{"arch": "dit", "model": "class-conditioned image diffusion model", "cond_dropout": 0.1, "head_dim": 32, "width": 256, "lr": 0.0068, "grad_clip": 1.0, "epochs": 9.3, "final_lr_fraction": 0, "adamw_weight_decay_other_params": 0}
Rows from block 2, named by matrix and row number. Rows with one number belong to one attention dimension. Each number is 500 + 25 x the weight over its row's rms, rounded and kept within 0 to 999. All counts start at 0. Numbers have three digits each. After the name is the row's rms in percent of the matrix's.
# q: attention query (model.blocks.2.attn.q.weight, 256x256), inputs 52-103
# k: attention key (model.blocks.2.attn.k.weight, 256x256), inputs 52-103
q.72 112:538502453560481504485543465502510517495499561520521498497517543491485510491484507524493514474505465513529495509501476476529503524490460501498482494490499501
q.73 124:512508497496498463500522476506503489537523495485512499492498515478497480500523449514522481513532494469491467525521507478531496490503517525500480506515520483
q.74 102:490521531463527527498486511481412499490508529518516509514429490500510491496493504490542500499509497525508542477446471499474518479509498527487477474505548498
q.75 125:474495468475511511497568469509478479470500532477488475486528501503520510496507479540527508502552494475540486489508507508509507545532516475472475492542454512
q.76 104:493485535482510550525470507471468497496465554509522478464515463509483460508444466488560493513539509485485476508501490493513511463524502546535527500518506498
q.77 098:492496477499493482523509504517501487542489506498517486453507425463477448509521475518495550485530499503531492509503458484501465459564462522497514536507494474
q.78 120:473474508475517484490533501510479522475536525496468443496530473504491515493490501507507534487568474507514529510492486484520526521513487538481548530564539494
q.79 104:476529486531498471506529473500495475489469541557524511480480479504535526500492483489488516479517521498494468511447476498507496502520476470515486546525480493
q.80 102:513509506479512493459488495488509462534476499494509502497443458535530523504484495473490533495496528504484484463525483514467526552458505525505518554506471510
q.81 111:488493511529507485497513473471482530529493562526529504522518544487522529491513513504506488499529500493524533504479528497501522499500514503475495496464501524
q.82 097:488512521481514529544497499544532513492476521528521496504506488485512490506520465498482503476484515460491449498513508470496481489475437479493508519495506521
q.83 096:489491533456487473503501500559503481543562507487528545501488489498432524513510519520487477520496540465478453508504506483511504543527497531482522519493515508
q.84 127:472488485490524531542465516504443505520581516505544513483501534501506486501463541532439504460486456573547520490515531530518486486506487493445541470489491495
q.85 127:470501465509506500497494494534554471488508526501483506471499539547469506494511530504456500495432493502550465493499487481532490508506547476489561507507494496
q.86 106:516484518510505476508491507492448510497526498483440493491482500512524492499474470464514524536496512510499533484523510454522517491510494494511458552491496503
q.87 100:484475500538486472475520517516571502519515508492483482506511488503515522494560499502455450446475482486488430488507502512501496498468465498493530511513538482
q.88 118:513508464471498514499514510503502530502425444466484465470495487541487481513493509499457503492430527509464511500476502521470482497479501471469518530496521508
q.89 105:505516491542462495507498538523504445529516510497526504509481483548516461508488493472545459523454546556522495461504507484489488514476515539490554494512554517
q.90 108:487551508515506466524462512508512488484500485478500526510494454488481452488495524520488497458487470476494502518487517499548527512510451470496461497483493445
q.91 101:507476498486506501503480502470546479499435531461444486476471536509533484498521474459497442500489512501502524506486536518510467502509514508543473505469501486
q.92 113:492479486484496509501512511528519450491524511486523470498466523498497502502479488490513506455480498494505469473495507532465493524512536535467516495484525506
q.93 098:527482481553466527538466472508519525516449506508529493456540534550502530501497538491473493482455531501515505526496518486532478489552476530502525496480525498
q.94 100:503470494527498523502510499511531464479476568528539517474552529494422510502518490514519457480470473492489486511506488476492483510511480478474541542486529461
q.95 110:482528506482544420502511539493484510479528504515506459492538458541491520496495500517543520568490503530497471515498491510513516495501514524511515463488527520
q.96 090:510490493514458493525506522555475465474564557471497512489512465539481480510548541499477498522466468502494505524494470495510498486454517505488419480511449513
q.97 103:480488480458506547507471512464502521516483482555533462520475502534495541502548468515515546494499474493533484498522507490467522537538519501527522520465535503
q.98 098:520498481492496525500498484509524547540527506532555507495560446496462520506469487494490466529473448486455469445493527518499513487516567501519539505475506519
q.99 084:518507446459492527520496489501490487524453496475519530548496494467491520483463516516520523456552515493498498524494509506513510442490478454528536541520519529
q.100 098:490525532523468487520498479477504503497426501539491477474546527474510530509514498456483485473490519462521514508476483445522428519526462491488504484467462506
q.101 091:501501540435502505495545528426504517489579539476523499506513497505502536484453511452470464517501464539502502513495524534511481524539502500531533479480490535
q.102 091:447513526559505471484522490492546527496515501483498489455533467495492511516508498489520546518534499531499486457510481524480469454497522495527534485520542464
q.103 092:496506522455518542509529510509509454491554543505476419462483472467474444475462492485473482490468491524493465531495533502481524521496534478530459495484485478
q.104 090:489497499554509537511471506510531520476496488450462492503487506483432494508483537489524550513465480458494487466537458507541524484523504514536493507494492495
q.105 090:459500460495472470491499530495535486481476420515463479482504529486498494494521487522464548528491477446508528512530468514518532535458500540484513505516496433
q.106 107:487501496490492511527474522492500500496484481528471506478458482514502516515495495523471507452446516482490496506477501509511481503522521497488515489449507492
q.107 089:440527522514468501483478523509503510474588524507523519464519502513515497518514512527453496458509441516530510512483492487485460523479552469473516474455506488
q.108 091:480463530518448532509549522503509525513493460530521500482544515467501497498483501499518478500492486530478494494473456482513479474527536460465492491480523522
q.109 087:492516519475463477503542504538474478501512496453503484511494518499491476509507491493480507526524424488458519550534518486490515466511523484539516495486532509
q.110 089:524495524533474494488496487511471565503559477499508503534510470491470546511523503468533481446463529514523524509516530506505493489490513493486494520474540484
q.111 093:475529479509472521508511490527457504459474562532473487466476514478513455498469499487499462491485521511487448525547485504541493454537510507522490464476502530
q.112 098:460505452463483493491471511509454527495471562496465512524502498546508491469499513535520516507467500474502484501490474504475490489470446465444508493490493518
q.113 101:493490497473521569460519517456553488499453467474489445484426465492492505510494503482481509484509476508550487499496519487518507545509542455485522472491487456
q.114 094:457452529524469487511528526545498494529567505459491526524480469488492511480456507499454461464496482484496498509481526476543492501478500504494532502500472478
q.115 090:512494495506482493516505524488478515495575530533522532473571507544522530519457539522469497506521516494479486491497542507507539507523520512484489471480567533
q.116 110:492497520528480530516487518494557492474482515478514514502501527495514559483522496496469457500460492498492470504491443496514479454486464498499500468516468510
q.117 097:474517517516547517511528514503521513501448490468534472440460549545578488477510484485473488539487519527524534458472486448485460511513498492499521442510487517
q.118 098:538517523498514518535485477540494473507493502520525506463460479451457456506495481454520494495517498531488522510454482495457449457478552444485468509475546474
q.119 094:526501500509524471484516501507484524523553503499510555520475507493521493490454503516521465515498494512467503488462504505505483481500470500503472535475475494
q.120 095:513495516462498491506490518463462535493561534486495515520491534472534522516502468441508490507475502513537513465543517475549481523520448496490539486498539490
q.121 086:463516510474498504502478487522501470514552531465513510481450465506490480487517489521504499567492510497531497522513530514521532500502512470483500479512516533
q.122 091:484504495518488471526555505524490492526500460514482480460465475443492510489503488506561484500482516519503495502454493506537517483466482511494497529515529522
q.123 089:533505467536545501498569533517468487479529511505526486453494491498502510518488478489524478478495500473515508455493473559488493443517512482529541506530549458
q.124 092:454504514460508553502511512511473473507458492466516505444474572546492517507483481524483492528495509478482507448504494487439465541522485479513470480480504530
q.125 100:525525525485512530499507500502465518495512515521452481514496472512534464499508491497529494517475543505511485529483466517481482489476493474438474494492535484
q.126 101:482545523502523523522527451466548510514454539546514477445494458528518455488511497470492491531480516494515469518499506491509467534466537496535512458482507485
q.127 100:513494516458511490493501477482473461516495528543519488541500484494551494497478522490479538537525505521515555514514508494539545556523470515545541511479529509
q.128 121:509527487534512480484486506540477506450520499499545464507468458491468503505542505491480473456505496482518508458520545554533501516445563485511464505494512507
q.129 108:488499495481495551539539525489478507516451530516498500447466523520504481510447452527492514540483463539515481553487472472465525509498515512542516474493499524
q.130 113:492510475508499510516526511477501441568499474524508549498452512504499484504480494489491513532516478542506518518466508516504493497566449469499538469518517463
q.131 111:491493496522423521482504511447539492443506473504464470500512491455547529487537492495469505542497512480503459503514476471547451451509496495479486485482456534
q.132 103:529497532499497502465495501491507489456497498497536494497450516553498482489544496473523534509537498538504530496528517487505512551498496527449526510537551510
q.133 118:532523473496477469463545519531498478532464543469506476571546499482511511498545528498516462570501466492500509544519520515501520508518510433476524480548495509
q.134 122:455509525478467516545485495525507505473471496529505511491546524550541545513522520586478519488467534520513446500500473546499498489500454536481468498483531486
q.135 119:496505527533515519483508511493510519516523506520494474520494495536502473517509487519479486440507488475478492500514518517487494497501484478453467515441505475
q.136 117:507492518492494542479510461499568532570511521508465472480504465471506470506539505529490452524481471525537471536503502503525445492455541500480481465492471454
q.137 095:488491500545491471496531460505505474498528550480483495487511515484516509516489501534526483467510468531466487500498530532522524481518469517519467486465461489
q.138 117:484514471505494496489516489521531568508482474499570498522536464497498467482500514509512514507511484469504489501496514514535501527519522487469419486492499506
q.139 097:529498505527533466474482467515505532545514481521519507499553530525488510506520515505492510451517531467496525440516510488498493527476539496510548518546480517
q.140 105:526503479487501523495486501498554526506468511473511516495523515488504516491527516509500555524488461531509534527491488532501487510520488538525538456496510528
q.141 105:476465461488479450457453529490470512479498519519492506481531515487550511522537493532498510508480484512537513500497481511477514514503483501501503495481523505
q.142 111:478503518520477482544506475512519488439446499504493513501519516481477503487490514502532469526465484504477502511505530513493477520511484496525457491492463479
q.143 110:510478467505465494497515491468525508482501491487496501500551535507511474505537561527483532482495475485508469474491499526487498498501472488538471490477455482
q.144 114:523479487558535482510496522499535436499521494534459510492471513522472532514480510449480514491527518490504447516470525473501477518497532497547542487505498487
q.145 103:515514464489536501458507551462525489493525542464476498482437520518526487502538462491470548497556487484547523487472541537505506550467492489541516528495524487
q.146 122:525486479523484518514504522497511476493553487473470485508454476520494520489459498454478498479517519482504470461500505545515458498473470492514507475515535515
q.147 100:474503531510498523529492493482534485543476498490445495507570543506496506497463508562483547500483526518490495490501527525477517473484461538517505492514478520
q.148 101:470509534495529504509508522525472477490496497487556512488471484497504518516471477463495513456524511445481524469517521514514475462456492477526501485468525504
q.149 119:528491550500521452485510500498479481491505540508533478470449477567460476511473461520519490440511500505533548518503504515465532475483535501492514526466477519
q.150 110:535534480498512490520490482494504501498494524501498491496527558500496499496571544496519534478457516502497447454493517460475538515520470527480510541509500501
q.151 128:553522471518522511510559455495541491477474521486467532478525542498512492501468520478476497472492478502505489507510529483464478554449508498494507500527485486
q.152 113:458505495475505513513508501474571525476477507486474502491512519537536488505489485528494514486488494520488514550499485476518521509498454519501497473464493504
q.153 128:507501513507459497522481503506454502498545520491500446507541457450482475498471520488522464491472504485480474500524498511514497459471534474427446513519489519
q.154 107:482510491479490460517494477544502544486519553500510525509466459483525501507480482525481469513477486503477514473497480469492502486513523455488469511496503489
q.155 114:518512486479476476487466514497494540554509523522505520499450462510509460513524452479487499519511505500501533529491508475521498503470508480453523529492484536
q.156 111:499487533543436529506488513509497428486504480485533528480508499493509521475457517497460557475520516504530485483483483508528496497485546519482517493535516527
q.157 101:486486520452482522555480509484517479476445453519522480507489506511476546521513532481535498502476535486513508469498543516500530493517516511478535523502527512
q.158 110:464511504517466504513498499538484517504479476463518487498541487488545513493486494514499470508472480509481474449547505522502536486507437515452461481508477516
q.159 118:485516484525459512517526455496513466561503550538489468447537454450478508514487554532498493504458526462481444486512524524478489478518510512476491468485499499
q.160 098:517467489559480481495495473496492500495487445518497475504464467512462455509506502516561491469481515521501529468467470508476517486505509438431489446468455478
q.161 090:491537522501524486495480555460494515521472504545440448463523468513516472509490473543489505530450525503504493562546523505497476482493531517502483510513531522
q.162 089:474487498461519501493454484520485464527467463506483535546476485521526529503485504514493485489510544537482486462499487537507510528463472495548516534522514513
q.163 095:509486500523475516502537505500472493475529514422561561539509510502541514496522505517487521514504545487445495466508500502499497536495489498537480481513517524
q.164 093:522488475513490484501470511517484487514471481528503458519512493548501527470489476536473527484510508495508488487460550489459547511494525482493511531506553507
q.165 085:494479477560467485480503504518551479555502472512516514521497534507535475501491500511502476465476510474508470495490497491512483523500515502508455491505467518
q.166 091:492482502531518498490533527520520502511525530503486517479502507453512508504535493471495473488480509473525484507483503499532518465517548515493506481511472479
q.167 079:509537496484490508495512531513555490523489535469553514507483458496486484489481487479471485531516460470483517454484495460521520487498502522517485511490464459
q.168 084:475471478498504540481473531471514507484519494484453489452464434482504517488457501508517515565459499511540507514558515516533465514496557481508493465474477513
q.169 097:514498519446451506474486492511584473518495506503458468490526515497492483498491516514449531479488488540518500498490542441504503552499523509476491547512495499
q.170 092:477513521525497474472514519507536484489487503476496512529514488473436518497536486538449503534505509466503473500529468502464460519486491500451486480497517524
q.171 091:483486537507463505505513494490469533509537506504543550512507518522488533503490477518551494485510538494533501492532500481502494473551493472510510500559495487
q.172 093:471533517495507487474523534516522528490532496530545492451501470499488476494514519463499499533483501467496543512518518496530493494492476481506513507473461482
q.173 091:510489501539466481470482501455473533463461521494485513542538505475488519507496500489480504496489506506453530496499528488514512494520473519513457510513553492
q.174 093:533473492470513500507533482531563493551563508479487482492517511475510472500509500473541529502457471501524488478467508457496481524501465511497515485457461511
q.175 095:485473525489521471483495492482519506521540563463478503478482484500513513500505503491522499488496476521495446519489522502516468503454477499491489476475497504
q.176 095:502496498493481474498499518486512484503481446486428485422553463515534489509476500525544478508468471509516502501488462475512481520522485535533461514468496523
q.177 087:507541507523496512495508532515487484448508547472497495511515507522486523490545509500460493520474493474514510499485508506514483517460532514419484522510523517
q.178 100:465495513510485509485510509482505503445466449507497509499481464510526501500510511491476497493530570483487502486482526490469497503519503531495509483482477467
q.179 087:512476521504466488515482430487474490496478477531425485473477484467491474505469515458517484519514500470531493493478440502474503473501524516499486498483551538
q.180 094:505442517488484542512542519494520540515471458452394494468478473490497455495522508499509489495503489535533458498506526481490524477494466512519538520470487526
q.181 097:473478487498459509515501493504518504497449452531486525540526514519457506503471478471507498462483500461484503496505456527504484503468520510490477504495486518
q.182 111:491473485520498473490499507501445485497526511497504474499494598505520501492535496544479490483483494493474508529500517488493501511535517485542494472460551530
q.183 086:486493494519466560510509482497509485503513503473505490522507501482500555499476476447529544499490523517484507493512488492552501492514468488488532470463474505
q.184 097:521512508510469448489526476509495512468424493516474501513518456454494494500498515477468479489528528488531505502438478501490508525485568497450525503482486483
q.185 088:493499437502482453481487502478473515466450459500489529554463482506516447498506521514473495471532506486536498509480524483506470445451500494544530539499499455
q.186 089:508541505489513447488481500471463474514445499543491496472496454507459490488486454497482490506490462462495497505452504494535508530488535485510488440513560479
q.187 091:507485480565479463442544543467474477488458428490429473454465477465479485517481471492516486507508503483500511446487523475487501458514489503508530500501477522
k.72 113:487526476513477527500520500503527509515519522536511514495527477464499501477552483501426513480464519445483464514546534500514498505505573508480506480473471469
k.73 117:505476485503505510493488509473476480494513513477518489504475454504538470485503541521520544445513482481477481540511508516507547489510501491492450509492528517
k.74 103:504495513533497473504500538486505483527507487544539505461521477486483537545490514470563462475531487437493513461549499530511476509515528538540549532512516511
k.75 120:468479506548496488492470519469489452478525486473513459524549516481505497514477515508451497520490481550458462488510493502521528536498453484495438511526477503
k.76 102:487509505487557488480487519501493453510462460516439463425515477486458492514480559478556531466496520500513515511493499500499502542510477507495518499513515499
k.77 101:492505521482518482514500536526456471551500487497501472552449483536443489525455537482526548528480503496494459524487474487495525539524521451487506465477505494
k.78 115:499461528533547498500491529504462497543481489508486494492501513505482502485492596510491489503534513498499538468492494514486542515498505523486484517477464500
k.79 103:489503523519460524506467503510485461574482548533485482495525481496471513511507535499468495493493497529511452486507540503504487450455469503521453473484449498
k.80 098:510496523495447511521543486514518488492468482495497483492534543566525497492495465479557501514474469514477482509512544501432497516522520507466460462515512532
k.81 109:496508492518460524501471491431494512517456530489466504488521501492497521490503501552502458501497493498496532488511492483441507480500499481522508498516551498
k.82 100:539536485441549497490499484498450519498446479530467500549498487492449481505530513510507521492534504515503483488469483493504507528483492467515505521475517522
k.83 093:532487491502516488461505498505457513519501504499539460489486477502521510537500479507521481438522514522503512484521513475530516487522482503484495497470524497
k.84 118:512487477505503467464500499480537544505548478545417520451509491483494518504470483514506478500483514503514507478507452487496501492502496486472538506537526469
k.85 122:495510457519477513490472497494543493466506486462475535530528447517496503499536487506436509539489497546507527474499539493534501526514470528487502455523526501
k.86 096:460514527496493514495488512520473488512463486546515524521537511482551547495521496517458501465513512501478514499506505523498491484482526534571518502464514468
k.87 101:525486523466518536501527477477519530509520535479505503508460482525488470466542524494508540498524496471498524506509506514461509500479525492491518511490509528
k.88 122:515505523516543470482527471517524516477494509479431492492514521498483495525468477514476506531496510510502474501511532572526500505510439504502493492508482495
k.89 103:537510497521505506491502492483524526571444502514499519502485488503501545523531497508552497533485480504477553483486505517465475445512501496460499508514533499
k.90 102:492483520539478444524530506509503468453544487536517489510454483530507530502495489453543536497497519521498488511521456446449526521463530512504506513506511530
k.91 102:524527540493430465506459482477527515488450521470541492455504520491535509482477513497493516509504474499482531553479474540456515508481491491523525464499508522
k.92 110:543491537501531493475510494467462481515521480484465536475466450551435479495496506517505504482526487481551491533508502471525544495509510485498511498498509477
k.93 097:474512484457479496471498473497562564467470547495480516483493479463457508503484489463502505482499494499489482500523506500528501507477545493483579544539525535
k.94 096:501509492466522519489479509487456503492481497520524441446469448514443438498511487500465498483498507493489514495485498504506533505464519503493494515472485478
k.95 098:511451511496533495498504514488442519533484462496490536543491541529519489530473510526538535455514467513491535495502505490459493464504518470464518521485527491
k.96 106:476499514517475506514484507468524535518459548483528504482479514527505463490494500482475481499457487515521466492483470522519477517555456477518503509462515497
k.97 095:461472534525469494496492508533464481481452508521493532521503507433480503480503490507491525475509484479491473493508526517514507530464511476497488467514443525
k.98 095:474497530460517542457492526510516546526454536508486467554497515554525485476538475538484482541515514447493494515505504508523524511465521524471497492484520517
k.99 092:483511514486485457476507459531465449489554489495471496533499446491503489527517502514527540495500494529522474507515481554502523448518565483494508535484511513
k.100 096:491467511495466454496471471529478513521501509548432501505460537540441522462473476507491501511509533520518515514520506521486491496480530490496487490548509548
k.101 100:482490474480512470490545488500484517519488469463494465501502511483503455535506467523491523501492512485542494472505505518512515527505527535485477531505497511
k.102 089:457475489496492543488490505493517530484501516500523494461506459482472507512520547479535485465485517543521505479483473472489486510488513514491461510465472500
k.103 091:508518509494537569515478520469554507464473467550517474462531481501501520553496443493497451489499488474492504504503468519499485489517518460540516499488507496
k.104 087:480513489465488502515515496486462542488558442470533521520483521522517451530530548472491479458487483496480543504511467495513485497537501479502481557521503508
k.105 084:513509468498480510518455498488512494492482507514544501501491523508503515513487535508496470532489504486499534493498541471508495516502493436465518484533502501
k.106 098:504450529485473486494508489555467488508464485537509490502479490534497524499482493526489519525478516486495504506495502478541464527497481487501455478568543483
k.107 085:515475521485533456476468492472505481500478512461485501494497466468531505503521496520518444537522526512477528512519511445517474497519486495497491486548522453
k.108 096:501531481513495485499519454497478519491521518520466503474460541549485491471493489513532480514560526502522514542538481435523496463536517512503487537542547509
k.109 089:446489502492459525523473527490487514488515497477537512528503496526515489515494506486508488549538465538488488514464490477486505482470516514506484509513527474
k.110 101:541501473476519523496484456519468533428487488489482523529520538504512502472510482504513469536507495482476516490513501493516542500523474548461520532548525502
k.111 102:487561500494534501510458511477461529501484521529504506478476466502466476489502496511527499476515507502523516531480511509472458489535485510538486515498515487
k.112 102:517509515477552490520483514447517493527485522514507506497513518517501483513507468480525504488512503484472527509520520516477499487542459481545487500565486542
k.113 097:515524470498498492486491504494480499493524500509465488481537498503509513556496481509512507487482486484481536469523458500505485447491500437553506517542538496
k.114 097:497510511491570477477521442463520509523517472509459482489470485491476467500477470541499462559526507477474512502500512454480505475520468478533484523445519504
k.115 093:502495507501529464500506512463533480499468496456528515550461497510507484485483506503514480538529520481506516545498504509516526533467503521483530511501492527
k.116 116:488534500495497509505480491500555521562508533519505487449484478482462462509478492533518510496469490488513500485510478487498495480503507473519491492506495491
k.117 096:483478447452466493543493527509463434508534488472507503518548497487519474541500548466489537519474516546469546471501486470471509528485521508518516534510484482
k.118 092:499496483462477537471516505514469484460539512544481536499543503549515490551508480492558520483490507483487493478522515522497498450469514507500515507478501460
k.119 095:503491513488523490498541503507488500485486528499517468507510479561505508467469536525489528482503492452497498429461506505475488528526474485542530492476500536
k.120 085:484506522497531491520510504551476500486417517448489486497497480500452508484497454497489505492446505506510500517510503500484494508481458502490541528563502511
k.121 092:494523500517525549459502482528487521476502496485515457532491552494531481501482494498466538505518494453482487483515498473512496513510500496506543547485506501
k.122 090:492488514479503521491464495464432474465526520528493485536512503542426527523542498524491492469512486494497488508475487514487523469514477531484519510455520479
k.123 091:483492468470497520520514518473478470462478496476511527566520480528527462516502497517523493476494507468519466553508509500494480504487508532474525530494499521
k.124 088:513496510483538480530527541515489524523555473473512506469532538513552502521488519493527494514502501493530468529481523484551509520515488479547469513557499516
k.125 091:508515500482525491494482481443510512470479487462534514512530478536505508534522518505500486450535522483491474482491516506515501485523528498521556470551522485
k.126 106:492516498500494500470468498444478510479508520522530548509549439533499527476501523482508494473527544501552520527509476498505497531510548533528533530503523542
k.127 112:528512500492452478501517472508510486483449522477499486512468514466475512523480536533470499513498496497530502509504496490502528530473504538485490475477499497
k.128 108:480494534502544503467502518548534462452501518482502478526491484489492533492507509522469507472506513517510466486498494482484524522519500517459444511480480495
k.129 116:512526460505492523492506497515540560497462542486497510511516460458501515455557534489497517537454514453502479488499460513551460493550522491474463524463510452
k.130 106:499486497503538509482517546494496537520525509564543503465467510509542500495473462468476523490444495497493530498507518553496508526466468514495484529478497534
k.131 114:525500503486461503520506447534548527452550478504488510481530504504500496471496499517503540524479484480445491515501516516506511538504495454508514500494509501
k.132 111:462470507478517472482491483526472508523439490482542479485518530484497489560480524496525464477502470525500495466541531534477495476505499494504458519512488507
k.133 120:473492513514469495492543520500522514467448483457530442516481556525476510523475530506518510487520508529521490510480467531499539555527481531532468516475494433
k.134 117:533503490498489505494492492468497546487486484502509504523510469516527512490499493482553485501513509478497531482478528505520485484553531512490534545516491521
k.135 117:505506491519481457501505478509513453469530489489496506527497425535502519514540498526445510506498509484462485508537502542522512521508495501498514519509501482
k.136 114:516477505534471509496512484475593505495505546519519527464507494497477479476481480506475465504494500481513463472499479477509503528497491515487509501521502534
k.137 107:514520533512481515500481492489514549514529490523488482489506514502495485475530528521485530545437494495511503507523509431488509520485507498504474471498470501
k.138 108:492462492492528502483510496522567502488488448489471506534508498518470526487520492487504453517468502430534442514513511515480506488488507472468474505477547467
k.139 105:502506513486480494512497524520475474482470477479517486511519480480471541520511492496509499539514469570485458543502509504544481527503447488465550497485521469
k.140 100:527470492501486470494506481535536505493466528513532510494480513492511477509455465479530527520536477531482534472487553500515501518510456543488523485509529478
k.141 117:522536519461480532485469485471472491529487466479467488507498479556502472519480498486552477522581533497503523495497509510490506468490487534490535508522542487
k.142 113:513484506515497492520523480491534518491470491477505495506446498523503510496512495471511508516471476460496485511500493485487502551479460457464470469490485491
k.143 107:509489473509494532503538480572529554515502490498480515457527514518476520483471461480469477483463499471473511509497509480493468518531497471459545489529490470
k.144 117:487522495502482515501506501466481533504493505464570529504549491510531466485483487500467507519458463489517502479507504533521490537501496512442498513499490492
k.145 105:493517469462581497489520451595508496497513464487481504476505484481471500540516520515498537498479515496472517515465510516520506498482516521456528503512528454
k.146 115:491533522548447470489515478499468526484532491515518499530542487467507524497505490524490491515498489510492507501499513509495500518492475511476513503482517500
k.147 108:519512507505449490487481477506486494484549483484484493495527506529535544500479491479538474542507522459520508474502540476506515520512494516489525506529527525
k.148 102:516504518519556485507464524478490435516536516499525499431501482502469493476492483534475511491471503532502505494518489504502509484504489520483506503508500515
k.149 115:499491491487505505436490491496459457486544491516499462575469469463538481481507531496471515485514503497519495495529488522530529487485511498513491504479496484
k.150 112:487484506520505489509470502510480508514474535494501516519524495555507504478446515480516471506541491490537509488530515496529433466502449502503475530556528526
k.151 130:479522481530468516498516485481554489499507502475512539471482511506528517466520523497450470451473496480528463520505520508532470515493505537499509480497505483
k.152 113:505487488534462509512469466546521518485548485464454499519511560494536449492492504486486489521493483453477509498487518487521512520527537463534538493525483511
k.153 125:501497472513506488484519497532479530485521492561517441466490500505490506452519528506458501457485494484494461526524485475530485492524513484556522496485514487
k.154 108:510472498507495523504481536447512480476470439518505477521529504480519458453525527469469485490530511484527474528449477491499479495490549518507487453496482501
k.155 109:518483493477496518501491502475523494486511539541557508543528459457488473488512519521504547488503501523519494506479489516506497514513452484492499486464489495
k.156 110:507535519468517461513521513504469522473545446515474543487499476530526548503511461477525445481473512520504505527497537544488492488513480540496552489505522498
k.157 100:476517496517526535490482507499480486526499546492550501490507506488495551510459471518504506496519519511510503510498534507469506490516485470506496510513482535
k.158 112:508462522515471481482494488485485505487544441524476508468496555499489534505512520495521494509519522491493498519511498443498512526502559509528515508515495520
k.159 124:500468475522505519487504534473460586509485579543546537518516529530525511472508455486434471481451517477514474509522492482533432495503498539502491511496502498
k.160 088:471516498486511495516534497511531496545449446525427464474499548480497494521468490462519501517439488477507477490458542500495508529443494482508518486531470521
k.161 089:510470491482549519476514513510511482515475450490560505487538497497525497528508457492478484485517499515505456498534531504497470518472510517508482485459519485
k.162 090:526478451524514513479477466485561500502539502464535472519512538485501537498511521494497486492462509488512504477484457512509506466473495435515497473494506487
k.163 089:484464499517485531487519459465517493466520472462533514496508517502526545470517520502522547508434516516499512478540503554505512493471517490461509479494513494
k.164 096:498525506491471498512541519500462535503499496527522533535472497489509514507481483489465551537490459519487484485517514499496478501524508481438513526505521493
k.165 090:514533499495549467475518478480489494512460507543513502535523518476529504525478485474488465490444544470504479494486494495496514549516545548518461478505501557
k.166 091:494519522517506516494530511471480471521461520492519543528530533433523447483491459489493501466561497447521460502497542492474517496527558514519543502525475490
k.167 084:497557554495529489491517508511452530529467492526489492503518511499498472501509454546494461503460468511496529482496515567479496526508536515467478530528510537
k.168 084:487487513543554501526531502503486482476473526507498537541488500497443473521504517507525499515500488474523476504486525546509463518512526499512500534473517490
k.169 089:501517504530486513524514524510487554495521478523436512483512532477502478508518464472470506524487484473487489460509454471507495541511506472457518533511524510
k.170 099:503526519502499537491505501469497443483552479487566496577495506506526510464467476515535519497478514494471505478486491471502504480507454492515511485459507513
k.171 088:536519503497511498529478503504550562515452496514546554507476473479487523517486522506464493475476474523524512499463515474487531463475541486534510524485493458
k.172 092:494512519503528517489483505494496576524420518524521475503512485507480497519545497513442505509466514500498529506507522513546497522455511526499490533451525541
k.173 093:502510489513477471503524478505464502479541469488570524496509467544510518541457541484516467463523495512477504466495498518495494472483532497486485517491497494
k.174 098:498507518531551457487493508493530497530463560443474516481535550466521496520522485529455518530505484491509491517513506514497541535482466528495501517513497535
k.175 096:512482495509514531522505538525502447552451546440525526529455484480478521503460487488513486565495523493467471479498486506541506458477464502484530513529508476
k.176 086:506491487519555492452491462517515496484486558502529497496502486519501499513506490469487491480490531444509499583518499539508459509490469532515513508523517457
k.177 083:505501491474505554505462456508488440485516502504460498483513477498463530463504451476517498487518483498451504518482488495483520517496484525477500542478495517
k.178 097:484495513479500454492470518474515458510515475540533481550521504486480500534509523467482451485437525555515503507513521533466492525493523469555479473498535530
k.179 095:545540532525465501466529450497515483467539473532448453519498473537506494492494536499521454466543460496501506480503488482492519482475469540524517467512500477
k.180 084:467451476488497464511484509501496515519471509498496537525515536539471507508501506493514477472531506511523536469493546502526492476511515500496531522516493493
k.181 089:561506507515501491488520507529527520574499529541485470492469553478476458506478481480492530543529567481474511525473468498506489511512512512518542544540478500
k.182 099:477514483507465514469520510475474439502489475480503521525494419504527513534483480479558551492527492492547507496531496483513512452511475525508504494487506501
k.183 085:472490469500463521500502492511462487477492533504532462495462547546527511546502503514514486521546528462501540522526508480538510475516449510533491495486512501
k.184 095:472510512522497498510491494486480487465532478553461468451493532486467470465550470505480539518496493493479527538470520500503480494501543444497511501532506503
k.185 085:479478477507522481530505527535467546503537470503526530458496532489436487509545518502536449451520481553519528470500481514498521533493508479498492511486545482
k.186 086:532484486483495527470465506506451528455523478532506469493499485491512445522468482524502510510526506489534529542499536493514477456521514513491541453519498516
k.187 091:491513500488528477502497461467504503462509519520510506572522554546531503526518520510521509486498497548551532496469497564487505513557513532514475512513466465